python train.py --model="masked spectrogram model" --dataset="melodies that start on their tonic, played by one synthesised instrument" --train_examples=26041 --n_mels=64 --hop_length=160 --input="log_mel" --win_length=400 --method="mae" --mask_ratio=0.6 --loss="mse" --encoder_arch="vit" --encoder_norm="layernorm" --encoder_norm_position="pre" --encoder_activation="gelu" --encoder_head_dim=16 --encoder_fused_qkv=true --encoder_bias="all" --encoder_qk_norm=false --encoder_parallel_block=false --encoder_inner_norm=false --encoder_moe="expert_choice" --encoder_num_experts=32 --encoder_moe_every=1 --encoder_expert_mlp_ratio=0.5 --encoder_experts_per_token=2 --encoder_shared_expert=true --encoder_patch_size=[32, 4] --encoder_layers=12 --encoder_width=128 --encoder_positions="learned" --decoder_width=192 --norm_pix_loss=false --decoder_layers=4 --residual_init="scaled_by_depth" --optimizer="adamw" --lr=0.0016 --beta1=0.9 --beta2=0.98 --eps=1e-08 --cautious_weight_decay=true --steps=11100 --batch_size=256 --epochs=109.1 --lr_schedule="cosine" --final_lr_fraction=0 --warmup_steps=550 --weight_decay=0.09
Rows from block 0 of the decoder of a small masked spectrogram model, named by matrix and row number. Rows with one number belong to one neuron. Each number is 500 + 40 x the weight over its row's rms, rounded and kept within 0 to 999. All counts start at 0. Numbers have three digits each.
After each neuron's rows are labels from the 100 clips, of 14848, where the neuron reaches its highest value: "strongest on" is what is common among them. Only what is clearly more common there than usual is listed. The data: melodies that start on their tonic, played by one synthesised instrument. In brackets: how many of the 100, against the usual share in percent.
# fc1: MLP up (decoder.0.mlp.fc1.weight, 768x192), inputs 96-191
# fc2: MLP down (decoder.0.mlp.fc2.weight, 192x768, transposed), outputs 96-191

fc1.568:562569538503511515465429558468445514503450495572388465514402485583495491457526446511518420578485538512471483556501482496517538520479479466492491576545454446472513437549533506461500480457490444481552513441508488464494506506484539450536468541520466411570518521517526447516583531467467457449
fc2.568:514562575483540551451492561497596519540555523535508511534541528444483535530498440561537453511516432450521492487565574514503516526483516447448527499532462469537490437516525510437467580498479435531527465553400512395539524550472489579491522524499489506466494387424498560492480467503496518495
strongest on: the note G (97 vs 40.7); tonic: G (26 vs 8.1)

fc1.299:525485545551491472562489523520534469513486539543458441503522532470551495541502542567470440460447478540515522500452493552463519506465461468393455438505514470476504467494456494507484495528495584493464568534469461521475486470521481453498455492586444503477481566437505483469443469504497550542
fc2.299:440469512451549451482489544530512472503431460513483535466436501516567464521433496563462485484496449459472466489522541506492571490456492486581480533556492496479461526559479476484486501528552485526482468555513459462539510535494475495460518489514498476511521404495546517525487475453395476501
strongest on: bass guitar-like (30 vs 5)

fc1.211:520538423521605517296357470515544536612521468502489518513484517520497517456494479500473494474484511497492522481514497470499553484532511490511510479492497426516719590473390414475459502467473507469536527484515518456549483459519531466539524505532470462485488521460502500502531479537480484523
fc2.211:527437521486530492311362466517576572687501542586593527538564514415483504491508506515537485507469542510531500526508493533476513515523550542489524574471478514435547515405403342459431489497522477550505559473511497485466494524484495515504513492530517534513461569554490504504459491509547553515
strongest on: pace: fast (79 vs 33.1)

fc1.577:559531525544512529527552485507601485465505504400546528519537527516542506459552548621510544510463551467409560524441524409484532564485537501493525504573516519501536512458490502490487460532477538511552445443504471495481469464497555546469484455417559533556508549549473455551521536466535494485
fc2.577:530539462461500552492563500455507491488483575553530446530494507512417510568551460488492453472536497474456461515517461539559480519533527538536508461516508510528541470494532501461509505514482511567509457500470520549535511487460443532516488521458445466555513480401500525489511506503508476491
strongest on: staccato (100 vs 24.7); pace: fast (66 vs 33.1)

fc1.727:507490482504513547555499474505463458476450530549468581467511476514526487460473545528489541517490532481500499525525539520520511511476500508533484536510505533558510497501496506507503547498457499465504449455538489486425479447509489459512479413505483469493466496445477409489487501392508471482
fc2.727:546463499548476445479523463481462476537496498572537520537570510475514500518526498433477432515492456450510460447512521476512427506467490519535465468570519456439490499498470476495499456534546509526506516482461515517483482558528481561533510536452549459545487465507513516522535528519472538564
strongest on: harpsichord-like (37 vs 5); thin (high-pass) (29 vs 12)

fc1.407:535529481461512495534495503473491547542484522547422485516505426534404526501506494553548511479467534448470509582543487470466471551514482529459470480539437502547540478513503505467528503495495441507482493471461497480513542444452613478484489474499585468492519566469505405419530583510586528528
fc2.407:490544445470510491516513542525557505496531533520551509510541536458513498489483446490466494512494460447515500448459553480573500506398532415489463533494547496556499461500546506523489536490488394561498465544413512438552535496444499470469519514544455495503498484514554506579439421514488506559
strongest on: the note G (100 vs 40.7); harpsichord-like (29 vs 5); electric piano-like (26 vs 4.9); instrument: plucked string-like (26 vs 5)

fc1.144:535490491506494490518442481534527465554535521465551532504560511504488545519490467577495493526446499508497579558452437559484545495555437520496555414406546499494504534450580513535511477559460512463449501617443523505461517414537544453488512533475500538555493457404463468518506517423450497495
fc2.144:479468506475503452511504577478555507500559511478473546483484570481553508477454465532432531524475492500491430475520472542479505512480499511430581471472466463552522520528548506489554589495519396488487447547431490493527467475497394526445500529587440449475558403503464475518458487482420465424
strongest on: the note A (66 vs 39.9)

fc1.66:486529538532562550517477443493503468552494495600523459509484508560455531460503519519552456485398572463519429508466465592516464429473555541491528508504501554454509424485535584536538491485530513456530521454533485448442505497538488472484478522529495477510497511447465525555471480461433432535
fc2.66:495457494522508532457542546523512537623484495539543451559482499466485423452528416498518516497510500411545576430527510449512438493515521509467569483430510464498511508513538516444450434583387517511507483461506522489589492483484429515505492521528536470479532403498480485548553487551424534505
strongest on: the note C (66 vs 40.6); tonic: C (34 vs 9.5)

fc1.573:471515467496526558536471477543481464554523520526440543476548528540481510489489460509505543450515536489583490531525568553597514417502489507517481483482495490556490434500530473455538511521499536484480474459509545501534502543488397520457522514503526516546452473440490437540550487532442415440
fc2.573:550481538478527517495501486503501558506518437506556482473506544484435461506520485500525424469463496503457445449466498512459477432529522515494545466535452520500540462493486469468487451527439495497493480452437512525500488404468514506614518515434483537451478490483588456467543517554503576526
strongest on: harpsichord-like (60 vs 5)

fc1.422:513541525513549486540467531523510489446477522488519486529482494444490483440473413472578460501481553515415513508571528483488555506515485512557432534504500469509480499501506484465453547550489401474533527541448502470465534465508558538573440501467561540537545527524463469508545507450466494514
fc2.422:519497462513476462533511542518483483548466469473504438569479495510468513491503399471493508444512539518518539484500485528470509473509443460467558461526488518532498534526537414412558515551505488502527497501494502499536471571469544485506519487490449503534466478441462495449474499507477548453
strongest on: the note A# (88 vs 40.3); horn-like (26 vs 4.9); tonic: A# (26 vs 7.9)

fc1.630:505464652430477346454672602498490447516515519494556530516461516531545530506502517530510532527465526497516485482500501513527468493466520501489451483457567510575421246396517512538475477508491499461493469484453502456501461531481483544514521500471528506487483485529497487531537516464497491518
fc2.630:535497563416493418466568593765562531419502493439394455493493488424487475489475511508507514486479550511550506541469484498477497527520462544495523536522482537507496406368466580503542525631629502549506533502508494489495501432555512504496511477458494498531455482480476443462482535492543495495
strongest on: pace: fast (75 vs 33.1); staccato (59 vs 24.7)

fc1.743:462483519481513510510515503505418543467494424538383491482479495516489457413498471526502492517508460508504456523522559590523555493503461529574526549534448558533506485521541501543502450492553519530505449463527486544460530509574521524474564486527456536459492528537501486460496525475390485462
fc2.743:497533548468520542470555635484448448515498518519519453482585498488478462523518493558521442484404487459515556511540504495508552495495440508461568489539496474522523555464526494398548477500446508548471475497536490507477499485473529526524515519534503523547481348472577554435469541513445587514
strongest on: white noise (96 vs 7.6)

fc1.598:394482393408465452488430484462448514469425482514470452452477500417554538463512446496508504492538491524451496520487518531537509479520544522508437659647571585580553532567543572553523500509559542504531484498500508558505471470548489435495488527505479495573495524471493497500499545465482519517
fc2.598:428416475460426457477483501458525506454472448483419523426536538516512479559514491482472521492502525487394483526550530531516409543502502441445474573527573504567544554554530467476551500439564505492535573527578482472492533447462572444527515514543496462508497555512509508553502619494459492447
strongest on: reverberation (69 vs 30.3)

fc1.617:544533464549519545535471559509436533477502516498464514423438455437450496478493552554475537484503477467509503506519553448495481540551448548525535523513561473459526496515432511481464506475510516444509440491440518497423518442477490488448403472466536449493439501530510436489585550460426525493
fc2.617:514538540445485488474499467518515567527442547541529475512514498504507495470503476564517481538503494458480455475539431638452559451485446508467503426487399488464455461524478538501485417537529446491536497524501502511516521529520485502560491513458461484438496588499404504474510445504550572567
strongest on: mains hum (42 vs 7); horn-like (36 vs 4.9); sine tone (26 vs 4.8)

fc1.403:562477540598450601640443412377459480522497533475529495479516481524518494455494478509503489507455541522498479435499501513503527499477511429439506455467446576445358674667571479536470532524481511529511470487462473551493500526494469501463523513478482503499541467501512497506517517497500444482
fc2.403:422489423546476488623507372302373454477486473453539529514515509557509527540500527535539482499511489527509477515546471493516534503524553525523510519508506495526431505655547519482468429309373466371510464509488500464448514537521490526528514476514481529502490574489491490491465493485542556518
strongest on: harpsichord-like (25 vs 5)

fc1.260:499542527523528460495522514492496528404544551501534486533540473516556480516495441492516473509486536469408561517538464510487499497582445495546537513524503471486463542494472544492474532540542426558573487491416515509509588523534532543526451504520532542461513480565423523511556494564457574503
fc2.260:437484499429485499482512486471529547532505464498452495542479515493449545475469511536585482504517492540507541501582503515559518453518420411486535421493512422517471537487471514508485533532438559465552452499438519448534484420541523463544541521526459496535514479458430494513443526432502439512
strongest on: the note A# (66 vs 40.3); tonic: A# (38 vs 7.9)

fc1.451:509445477473494428591468481469463470475494501502473497557449507483565451495516439563581483516479525516451458521541475534475524508443596561485563469411493514516469531463482577538543498470521529471537458530491532542511462452459524462540456548452530494445439508510513434471551517568498572527
fc2.451:588477538486502518510502543425522465541517519455536506520531464499537465511484535454488482404465461520435455466553524486501455426523447499440509493518529541494506465472471473454513491582464472528505493537499496475540509472428537533526502526485481443491539327469467484474504544471512483452
strongest on: the note A (72 vs 39.9); thin (high-pass) (35 vs 12); bell-like (28 vs 5.2); harpsichord-like (25 vs 5)

fc1.13:499488521499523543465460513516476545494490450480536527477423524536509527506481574502433522529524445478573563506570595553503514511452519493520514526495486498540459475528493564524497470509508488492382515567499481432457553552472525513548446502490473453422489482518426539378513539465535496425
fc2.13:481483517486503488531498485525479490490512557527499507458462505521504468458554506474563423485514529578563464477478372489462524407561467562529470495473504522470510476523451485500532487530507474473561420491445519616465492468551471498418515502476528532519438508500543504508449490588515505589
strongest on: white noise (27 vs 7.6)

fc1.488:557490517558511438512540539499480490486571463517447503475412505509454545459515541512524516509498498456579494531508533529454507489483480554587548480541504505534573455522449546501535509492467508525442507503550558562477457522541429531494447471502477519551420500557531525558527464437454474564
fc2.488:454544444523541518502455590491496466573482487356498482505468503511449541483436493449469520491460484571455494460507496517478506508462518504453554428573519485484498529475479484559486551581492514458485517496490501449505471492519575497597522466548469507448588435447567513493551539496560480528
strongest on: muffled (low-pass) (37 vs 11.7)

fc1.456:489524469514504471497503504568491457483514383543466540403482483468454524498526524539458480427482476407498593529538524503472430503580516516558501498503521521491557468528500531422532486499475407513509570468464521459451448488495529478471468512450530540539446402547486500485525524484512537525
fc2.456:522448473529463457511487526457513486546494464485508466506489464535468446392514531504547500457496503453424576418476546553499476397509516415500497459578479433470516475479569511434492470473461509449531507472528502462414533520513551500505487492472509419494486506562515482508540558534472478509
strongest on: bass guitar-like (42 vs 5); mains hum (28 vs 7)

fc1.167:512476470578479468536484507495504551532485428504450488452569519552451495471485571535522471540502558480466541499545462488506525446489437455481495439496521546434558523496483503487461427508557493516538485445458527470476464474512492515452477432384507496529479434544537506435506487483556423500
fc2.167:575506510512486460524592539468480448557469540503514446494441524514490519524531496497541518486524522586505543453438523479467474490534532526545448491512447524560526535528547482421524509546463484504487446512507511533508481502444551491511525528494502433488519458484485477493475569493549534416
strongest on: staccato (58 vs 24.7); clipping (26 vs 7.8)

fc1.524:537476445470535500480536548515468541473432388420513520458505518416450485464548486536479534519511504477568475518533536461537526539457511519436481493489505520470494518509421520477463473552468497425456543534513517500512420480466426472486442478475592472444532478556501476489549504427561485473
fc2.524:472532493468568521473502574447502470490489516494485471520482524511469550462439502488478493510464431522457558502540447551471495595401448498472508551554499526484457467517500483592496534557498507454519490526498527446398482515474416530531485491565511486490502442468474528501435542451482420551
strongest on: muffled (low-pass) (51 vs 11.7)

fc1.450:441431402472475623704571520525562429555514503544520548476497479484515514508508578528561506508429539453485538485494489479438493516551529559516531572525425409432333494557491484491491466526557516514565505474516506444478515492477542451445534472502432452474493497439472501492474523517491458537
fc2.450:507621481534509591648600496455499407370506512428378439510554471493495479469509519528512449506514544469491494533519468476457487540502534538533481382437516538497440499595569627435552444473507428460501455487487495503472518501512512452481495480442450518478446473493525519558492456486517462519
strongest on: pace: fast (73 vs 33.1); organ-like (27 vs 5.1)

fc1.263:475564550476531474548531546562493567426573475525481503447515492525534478553483510536429503448535500536482496513536412516516488455507492525568481508527506490541500554500528487454489468511493489501541482521480557444467527466468476461555510480451519560452536520499527474527481551492430479522
fc2.263:520496464469455494500498479457542512537528467466510463538421536434464528409543464491528440442523509462537465493571479506534515515505535493453561453522533450501525483537515483460503508556535492532504492466475495466512504502526510535547470508495431553517536433483540474556522492412483488556
strongest on: the note G (90 vs 40.7); tonic: G (35 vs 8.1); square lead (33 vs 5)

fc1.21:522521532521506533502511484469488575488461469453478526448532446505409503478465548576528470600532509518592547502471495508501526523552483504515572538487526518482530455472497543470503469465577436496612495501512492629489480453436515503519453490572482529388438429480518482468478540469554546383
fc2.21:487505503545545526522488464508499511500405513518492510502508472524526532469523505476480491509387496538514445474628536478507438434509432501509477541545473465560452473478484522578447473511443505419513497466503534487633496515498511453516525522556526476590481570471480435482493537482539494499
strongest on: the note A# (77 vs 40.3); square lead (54 vs 5); tonic: A# (27 vs 7.9)

fc1.498:512454621423632465558576522460402460474405531578504499522481534447513521559536463471514469548490501512465484502511530456518530502499516524531451405529542492500602474505585551491440457415468535493539430520490509512457539471516477508500481453487590546484495487492458486551473482482473523471
fc2.498:552534503460512444477523502662555521533497527487492464538588527464495504466525572521512525482475560536562482540518478504460454524532489559493481446381540481504420448406433519444405502595451455530446527530503508529458495514572547509495515488489509505554475489520521493548435516502565509542
strongest on: pace: fast (90 vs 33.1); staccato (83 vs 24.7)

fc1.14:444543532573501596569498511457519494507510579551489463529434471501478541534525486483519448506538507466519508545495528563501478414529529523537410545544440450514427561583543489462511480521518521474515483430486461453410504527367520496468493483476504536507482558507505510464503546499490485522
fc2.14:416493472437489470401449419574506592521451494504518505437546471407418475467523504576490439464456530525530489551596404530453507532549471523494546483450506517416548469427474448513424462513535535563503545505529529497445494459570471515618478520502470492467476576568557509513549508491482520480
strongest on: mains hum (29 vs 7)

fc1.113:472510458518459452476520480518451514537509429465371500455451492474459518524495514572535446447458450447544482469527521506464551462459488509588490531470521508461550495572546493525452499507476506548511566431484517532497468496505431551487502505481497497455473459518482494500543496516451431540
fc2.113:496439479515530435527538468517451505476510520480471484497484511485529588483393503507445475504521520587477504454434526484381449522502450566437483489569480534504540512540522411536493513549449487535469541579440488475475481474517497494503544492492504501418508443551554528481513507537554448525
strongest on: harpsichord-like (32 vs 5)

fc1.184:459485546518502465520493495493530557488485545518491485448434487565478475466556510514479508490511514488531490525488456516574498526491509508514559528508470471499502486495502476484505457510499446495484519503482439554382491524518459540496528523570487444494438429505489418533558473517507510464
fc2.184:518552528539509529552537527428489563528536520541571491445495518459484535504516472494416514542507492495480512511470548481491516495420502526444509428531561467479440471473500507492502460640483564487512443523454510501607466556460498531493410508474488455511508380547535566516500483496482516506
strongest on: white noise (55 vs 7.6); clipping (40 vs 7.8)

fc1.721:477486484548588510371426504592500492525540522484501510509534482489537504415519427487465474524529417518502477519520536528494424508532531564498474520474424488577571495377446418436481498438579518506509475523496518571493534488472514455432536515534482501496472483452476471482451502489470531468
fc2.721:473598618377496434456465512533531534664494446566523526497462470496519490506532495491567521501493541513497486549507518484524496544516463519464533519372518491479448538428504432491451482530566437479539455500495519504420515549462494499582478513511461534549447500512534480506512502450542493557
strongest on: pace: slow (77 vs 33.3)

fc1.553:603522628481528625404422468444444420520503447560469478525526474555478512511456496466564542473484492413444487542511480499549532488509475489523502494486540513469590703612534483532506534516525524452519540484488489487513487492541524514519488484436476473473535490486497508462499498493478510518
fc2.553:368511490525504533480395402307499519608527477503592523518526512550558522513510521550578493472476511516482471555497479545495513532538538547554536544539438541503526578567484434478445485349395485421500479468493489469492505556495489457441506462572502532514478577530460450498452464515538504517
strongest on: pace: fast (61 vs 33.1); mains hum (30 vs 7)

fc1.175:474524430497525452458445529533606572511557571485451438414511464466490462474546567494529413487552515517549472544522468486489559493487492515555521512503474565488464447530501461512554530607538458489536471504494497573510470430496448493529503510493494491511484529391499415531522543549482518498
fc2.175:510493561517556624486478497563470422428478515552418505514581496475525499516514557432541583467510484488522428475529450466545457486482508417458508509483493444511521525495500498497484506564551468510483532485506511553485489420464443480484467506492445524480486471540529496505489561477456481502
strongest on: pace: slow (66 vs 33.3); trumpet-like (44 vs 5)

fc1.618:469509512466513462541507499505487566587516512571468521470462445512513460486546487503543484510536505473564515549564509613605557486508466502479544542502458471464460463466416512494490426529538517465516551465527535569491482543504506498539476541507510518501470505447495500472531536479537509552
fc2.618:516464426556466519498517532503489492487511521513515518517479488497500505462418534510505541534493471538493559480414423373459412555510542484503458521466497538463532548518576516497476506500553525540538487496453472447504455409497540490456531468478471477434530456621498438496470479549546455491
strongest on: white noise (29 vs 7.6); pink noise (26 vs 7.5)

fc1.659:417461498569497511666571474468538476486477480515535511526536532472462522518488456475518466519490483521513488492510424540548445474511525490498469585478464546560346489580555504534528438450507473533532503456481579526423464507534553540530519585540478505458479512491524528490491506450499531503
fc2.659:640520483561539512595579487437461486422422558456437505522521469564426512577520501491524466519484535552457522523510461451527517504496473539466493441528497525521467455553549575450518480396462520470498424512549482473452488517530503528578539468490494543476479405485454522453437490524549531456
strongest on: harpsichord-like (28 vs 5)

fc1.201:399489443436443438482416507436436442438501457476483505450462470507453533415508523461512527515473467558504474520447497476476445529532530495516485612630613585559558575509568560563534503592568428504482534479457508486466510453486485512544498491535461470467452462515502497500510522485521508483
fc2.201:440471446448461490480505460477555521509479485440558474456508473520529497397514428529541468493571578491549507487511440461518485458550475525514419587556501486539453437560536522516549538516568551508482427538493535585493501426474519458442492508526520508532436596517509489547551493487475508489
strongest on: mains hum (90 vs 7); sine tone (26 vs 4.8)

fc1.219:532461466513484523516461568524484530502452493540457547526489446512512484475497446556498474488495496452591536586530506485463516488510573504498405502513542503490490474531500573453464555502477550468448517435555496473482522494547502508513468505513479428526519496554474444428525501510520509560
fc2.219:493510505510533525494509534507536463465487500525450473508561485502533520517452464523510521506490513546544437496554455524505517583421515423601477552548468524531467444534491415478469543476514510604534471536518538502506502476457458527545511519496506497474459497409542498525478512543450463569
strongest on: the note A (71 vs 39.9); tonic: A (26 vs 7.9)

fc1.77:479547468506497490518500504543517453474520548484519445510549413537454563485520439487520511507534510449501479504488518621590544493543457556516487532508476520483514520499557410514574523466479480478455552539469476507487517463543454514523507543599593523559498458510482416492553547474516487517
fc2.77:511449488521453426545530521501456464543443500475570457537495519521471485501499575551557452533537506586429621469452513534467422460490515527497426447507549471537519492512564504447524554513515484453540488510462480460474487487448516476537528495524456449461601471530512482539527484560464570472
strongest on: harpsichord-like (26 vs 5)

fc1.551:525529527444541485518559528515423494537434477442423530456443457473453526479505455576529524509529544517532540547532544499493479474507485554498563470503501510505502498470488569475518461497517479503463489464471467510383492406534456486537438522556446498516475487543544422410586536445552539469
fc2.551:486545493514491417481488527502514488522485538542511446519550507502552493558525401502524480503507513412540468455542490516503511546470435494524446447441424485496510468525559474503500421531493419481543485516567525491545487566524602521515490471439502517450503593486510534550514521518484584564
strongest on: the note A (65 vs 39.9)

fc1.363:500496566546494522527442524509466538443524563532501501478511445415515501460494445595565444445524445446511511548498538528470508503536431492488451512528540471481539508500507511493461482466513504457499526522577541495533525476501436495473529464547504507467471488546447500425516510494470490553
fc2.363:467484508415524449454530569504471445526411493518491443470370528534561440527471508502464520517499482495516516512443460510520532442513493535557510508515477493483496566529475502511490475509499515556455436572500487510508487488518530461480485535473488516559503404452498546495443499533473511577
strongest on: mains hum (34 vs 7)

fc1.347:501588466459562506403507461538455460505469485475522479524433517463480480513538556456517492537557537450528480481507527489531489495480501575529488537484463496406600489406405473487455490427503475506515549478480423444479514495502432526557476539430507489497481448436537551513521484500587500582
fc2.347:448469582456587579437520563539484510660477490587560482489522437440516511513480558405554458493413455533513481563515452530495435521523515482516490541580446491398507543433452405511404565542468455540520542441555466439530490522512550493532485486526508475473536483525550539539490532498459521477
strongest on: staccato (70 vs 24.7); plucked string-like (26 vs 5)

fc1.628:510551535494516475465482501446464547424549526543458460506505547576423484500534520495587497520614519510493538498503525469501480550505469552570525510552466473509457514509537556562474520499604481508468525531487518566441536451506555447452455492544444524569526477493444464488529486514465525505
fc2.628:449501496487474505513497533491403588515497460509568476515536492522489394470490516457547472525541539585476471466426524501475477412453502517472523518556561440487497538488521506499460546498507531431522525510552516479531484476558503440436479518494505503508538527511452471476501521494533472504
strongest on: the note G (70 vs 40.7); vibraphone-like (66 vs 4.8); marimba-like (34 vs 5); tonic: G (28 vs 8.1)

fc1.482:539543487453531516529531474519502552463454489544504511507513503444486480460568506546497499585508478491573518578513567527498504544433583490493480498498500504462464508524510491484497468522555499487465517440461513556475517409462514543500514400551530515544477539513446467430547533438543480496
fc2.482:483508486520481421488443475500488570486432521476512466495518450471504458504501425578534501459525520547491463542552487490597498518506434509505489533472451515515511533443451483575544525502543494450506528532544515492475518489564549524507494470556468558454469578465527462466562471508445547556
strongest on: the note G (74 vs 40.7); bell-like (53 vs 5.2); tonic: G (30 vs 8.1)

fc1.413:457474516527454503544494527541502471463507560466409507488504441395517488521542526542589532450478456530570473524493521541401566506478454492534434473510563492502490551528462514485425478496551525510503508495500491529487483427517449452406480475574507504512462482496512526497500524534410547513
fc2.413:486485590453553473469521512545475441542412500532478518443381480548522531514442521525449521468468511497489517518472509523528552482456463501462465483526460484471517524529476519499544472520481425551472542578559488408538516496551498473557499534463574536515501423467510512487522475464466477479
strongest on: bass guitar-like (27 vs 5)

fc1.758:446507430476447383448408506455448426432459416423505443473484470462447524513490415512487517479525481503437526475547505497490496497520486499540490598603631563593585570617594563549570532555523517531530526462518519513465459496467501442514542482542431535532535431431473446510480510497522533536
fc2.758:490482472426436487431357445405521513549493462498545456423492482553510483455532459526484508483496522493478495496527494517503473471568491562539506575533575574597546536510517428524564533391569557539485506528503514484433508479467466465490500533625501572533466593498488516495543506549512483552
strongest on: pace: fast (82 vs 33.1); staccato (56 vs 24.7); organ-like (35 vs 5.1); mains hum (29 vs 7)

fc1.308:545570493487526536461456514469533401534480466552520516484452485508481523503473476441570534471569482502610510454431505488491425486511524443543517446492497521554508474503543502499514504480481496462521491480563420488495475486540415506473478556549499324538537508486522528490468524511442470457
fc2.308:469446530503496522478456583519484577547513400432549553488441491500497519514516552491557564444535477492531442397555549471512544499484539493526541560576443456492471494448398515491464497481476474535527431467503494479515492550559609470496534487465575484488569538451469489443517512521551534530
strongest on: the note A (74 vs 39.9); organ-like (48 vs 5.1); tonic: A (26 vs 7.9)

fc1.737:508507503519525515453510503539538562461443506453509495442475468443470523496490513446497440584475438502502533535485490509443530499520466542441389525450530524472473474557536486481497468511470507432472505468572519561467488502516435499531453496586529484530487474484491516416527515505472499377
fc2.737:460527471521501490477515519489532496563502439482511485555499497552449460470444506440541568511467488537506499432477502523463520471448449509444527543558452493442472489506591493481491536484496445491532514515506521494593510486461505451538515481462493477535581473479556493510503506515516444473
strongest on: the note G (72 vs 40.7); the note A# (68 vs 40.3); bell-like (50 vs 5.2)

fc1.306:495469541482521498513474483531448509483427484485508475487544448537549510515544449502495404518540461477609474522536535592530553452448447500501519511534490497569501475527451511572564496518470532538483495488428525505462516601453495471433464506504470475526479490502466506520421500489456509478
fc2.306:556494481480446509499515569477467487562518514506516539540473477496484502501410541587523532533531492508389594475500521473481429554481515446443494523527499506536515548458560468417511498525561543523498521550490480460567489455506554520543507510503478491448528412537472440468528500473550516448
strongest on: reverberation (85 vs 30.3)

fc1.115:499539448462464476536473538590561554518514544484510421513539463484511509508529518437460543535503441563508447453473495521515529578477503564589484522538485494574505517451513468573530555517504439501500597486481459568492473504496511527521435457560505611530513513508493526472461439516461412513
fc2.115:434544505567513529575445478581500535441478563459549504520484489467597486554443506551534544466448467586432482487558489488481492512535448476437472500451510489501518598453546408516545527603601506504459534502495495511508485481530506466564458492501448546497492446512478502505561545538501483529
strongest on: reverberation (79 vs 30.3); vibraphone-like (35 vs 4.8); tonic: D# (33 vs 8.1); muffled (low-pass) (28 vs 11.7)

fc1.163:461498471537475498533499507503482531487574447528515490524473471423423494598491537498485526492531476469456538614525506505460488522524508480483533524504513468489558460547500569548544464543521498543549452472547552514474484532493492461440515541578488580519495481499451503539487491450511462504
fc2.163:537583503525449466470473551485463527450533469534488499448455512516522405448510502494557512483473458388424552515513492497555510565489532492483482489508441498499545530547512583492501464494483517545476500435550497523538500500491501449432474518494427510532492472553496562479583492511500502513
strongest on: muffled (low-pass) (58 vs 11.7); mains hum (25 vs 7)

fc1.350:465538514465574544351337425497541486527521498522445547528513476509527531484515521447439523522548520476588492490522412512513459547482510451479471490489473522466628696440448436496456486497489502515536527534489515522548534504600535531515523479516502516508532486541498520512477470535487489557
fc2.350:504535495497536516428412332460569487587532532554630416510524494483516538571495529483440465535518452518476523545508484551485524526491484560506493505540459482456516496476459383492417470435494477499527528516482509472485494546548492521513467525556509542524476680487449499497483508515488529512
strongest on: bass guitar-like (58 vs 5); staccato (54 vs 24.7); clipping (31 vs 7.8)

fc1.182:477467474456548484500467551476509472434510540480474496505530517468476550484564464506522546532486461489508515527425503526499476449478494486462530477496503476524453547517493560471532503500508481531595491500544500534525473441509505507504508551530548504434471618443485504382516547481553494442
fc2.182:598473456474500520514491536487576469541550467465475550478515467441461619519519549434522531421427567513528524515459490593406495381454460469493502471506465533584496485520494542509510509514532514452499469479498513474502469492475550465522510511467531502513487491517485470488498508472552463429
strongest on: the note A (76 vs 39.9); vibraphone-like (54 vs 4.8); tonic: A (36 vs 7.9)

fc1.383:525518485541492472470563510451456546502502543530483424502506536471451520550551516498479533534626557508567583523448482522526465456559492481524524497480485479488460474532465515534459499520556488508535498491528522484408476479520503473484463497549488458501465522494476462479537495436491544429
fc2.383:485478479506504530504440547555530516543469476500444503465480474472529482420523378512488421485438473488498502486628411471457502493445457485487499507438474513477511567443524473489443451512458463428476515467518520490565498512512519507548509497487543550549464633516484553454479527506486523540
strongest on: the note C (74 vs 40.6); bell-like (66 vs 5.2)

fc1.730:496466473486489538452508477522441551427549478550483469448543469497523529469502449577550451508512532404585497580464511460468494489497577483520624478494509511530507500496469606534479456554495540519471496469474473481447517481528562523520492404499524456455505498464509473518495518420515487523
fc2.730:458532474546487541500508485519498484497516523546500465506478467566494466521522499522508576500497540496469551516412483489474525423433504500455447480432505531425497507480509540441550448506507471504460533456466503557500484541426602442469521459538497514590540552537498533504418466479494452477
strongest on: the note C (100 vs 40.6); the note G (72 vs 40.7); tonic: C (49 vs 9.5); bowed string-like (33 vs 5.1)

fc1.336:439506520561460512464461542534493458435554437509506500408467471507529439402531553527399506556566504460476523466493501506478546512524547527489484522502530504467533484521510526459501487479468493489459492470526478572451458464540449539507464431485453524469522454564515492534497528376538542469
fc2.336:532484461451519547424509599520530506509514481491596534494545516574469478515514492478508547564575489494443490479481513439537494489515442554501480539477474478524485498485534480533494560543475507473502486497429484480492479432436511500507543484631508503505604395578507479573521554432495412495
strongest on: muffled (low-pass) (37 vs 11.7); plucked string-like (29 vs 5)

fc1.333:494535450580568544471419539462541490439496548548457478414512469461460547523549534516548488499529499544503539534572560465563507550557500529519512452488511532497535552456510542560544474503514553499461419495574488492449479463511571450511515457515520494477421514490462448521434534484541528455
fc2.333:411523469459470475537553451516469496434494583394498501526525504559553461466511525566507525500477515497475484540550488477509462540530483521504499474534436441440443449490532557520490474483556435465490545540501490455440526451582517499542494466522497457515474605522507476437561525509504530560
strongest on: white noise (37 vs 7.6); bell-like (29 vs 5.2)

fc1.107:413500516493561400258392560516516474449500468463495552512510491510493483515481499527518550561510457449523474505581499499531490524523553482488502495511534478532654488351385486436508483498450542544529469526476553496487481512497448528500458505511481516467489518475558522571473460502498492536
fc2.107:544443545425486520337405500612568566598515506515508434529546495389481478513535537511507464522464500499469518543490459549501538515511524504485506518552491477443516472340423415472467533548573493568479543490527493459495505442545506463490485527521533518530497603516500493475492524517501546484
strongest on: staccato (69 vs 24.7); pace: fast (61 vs 33.1); organ-like (49 vs 5.1)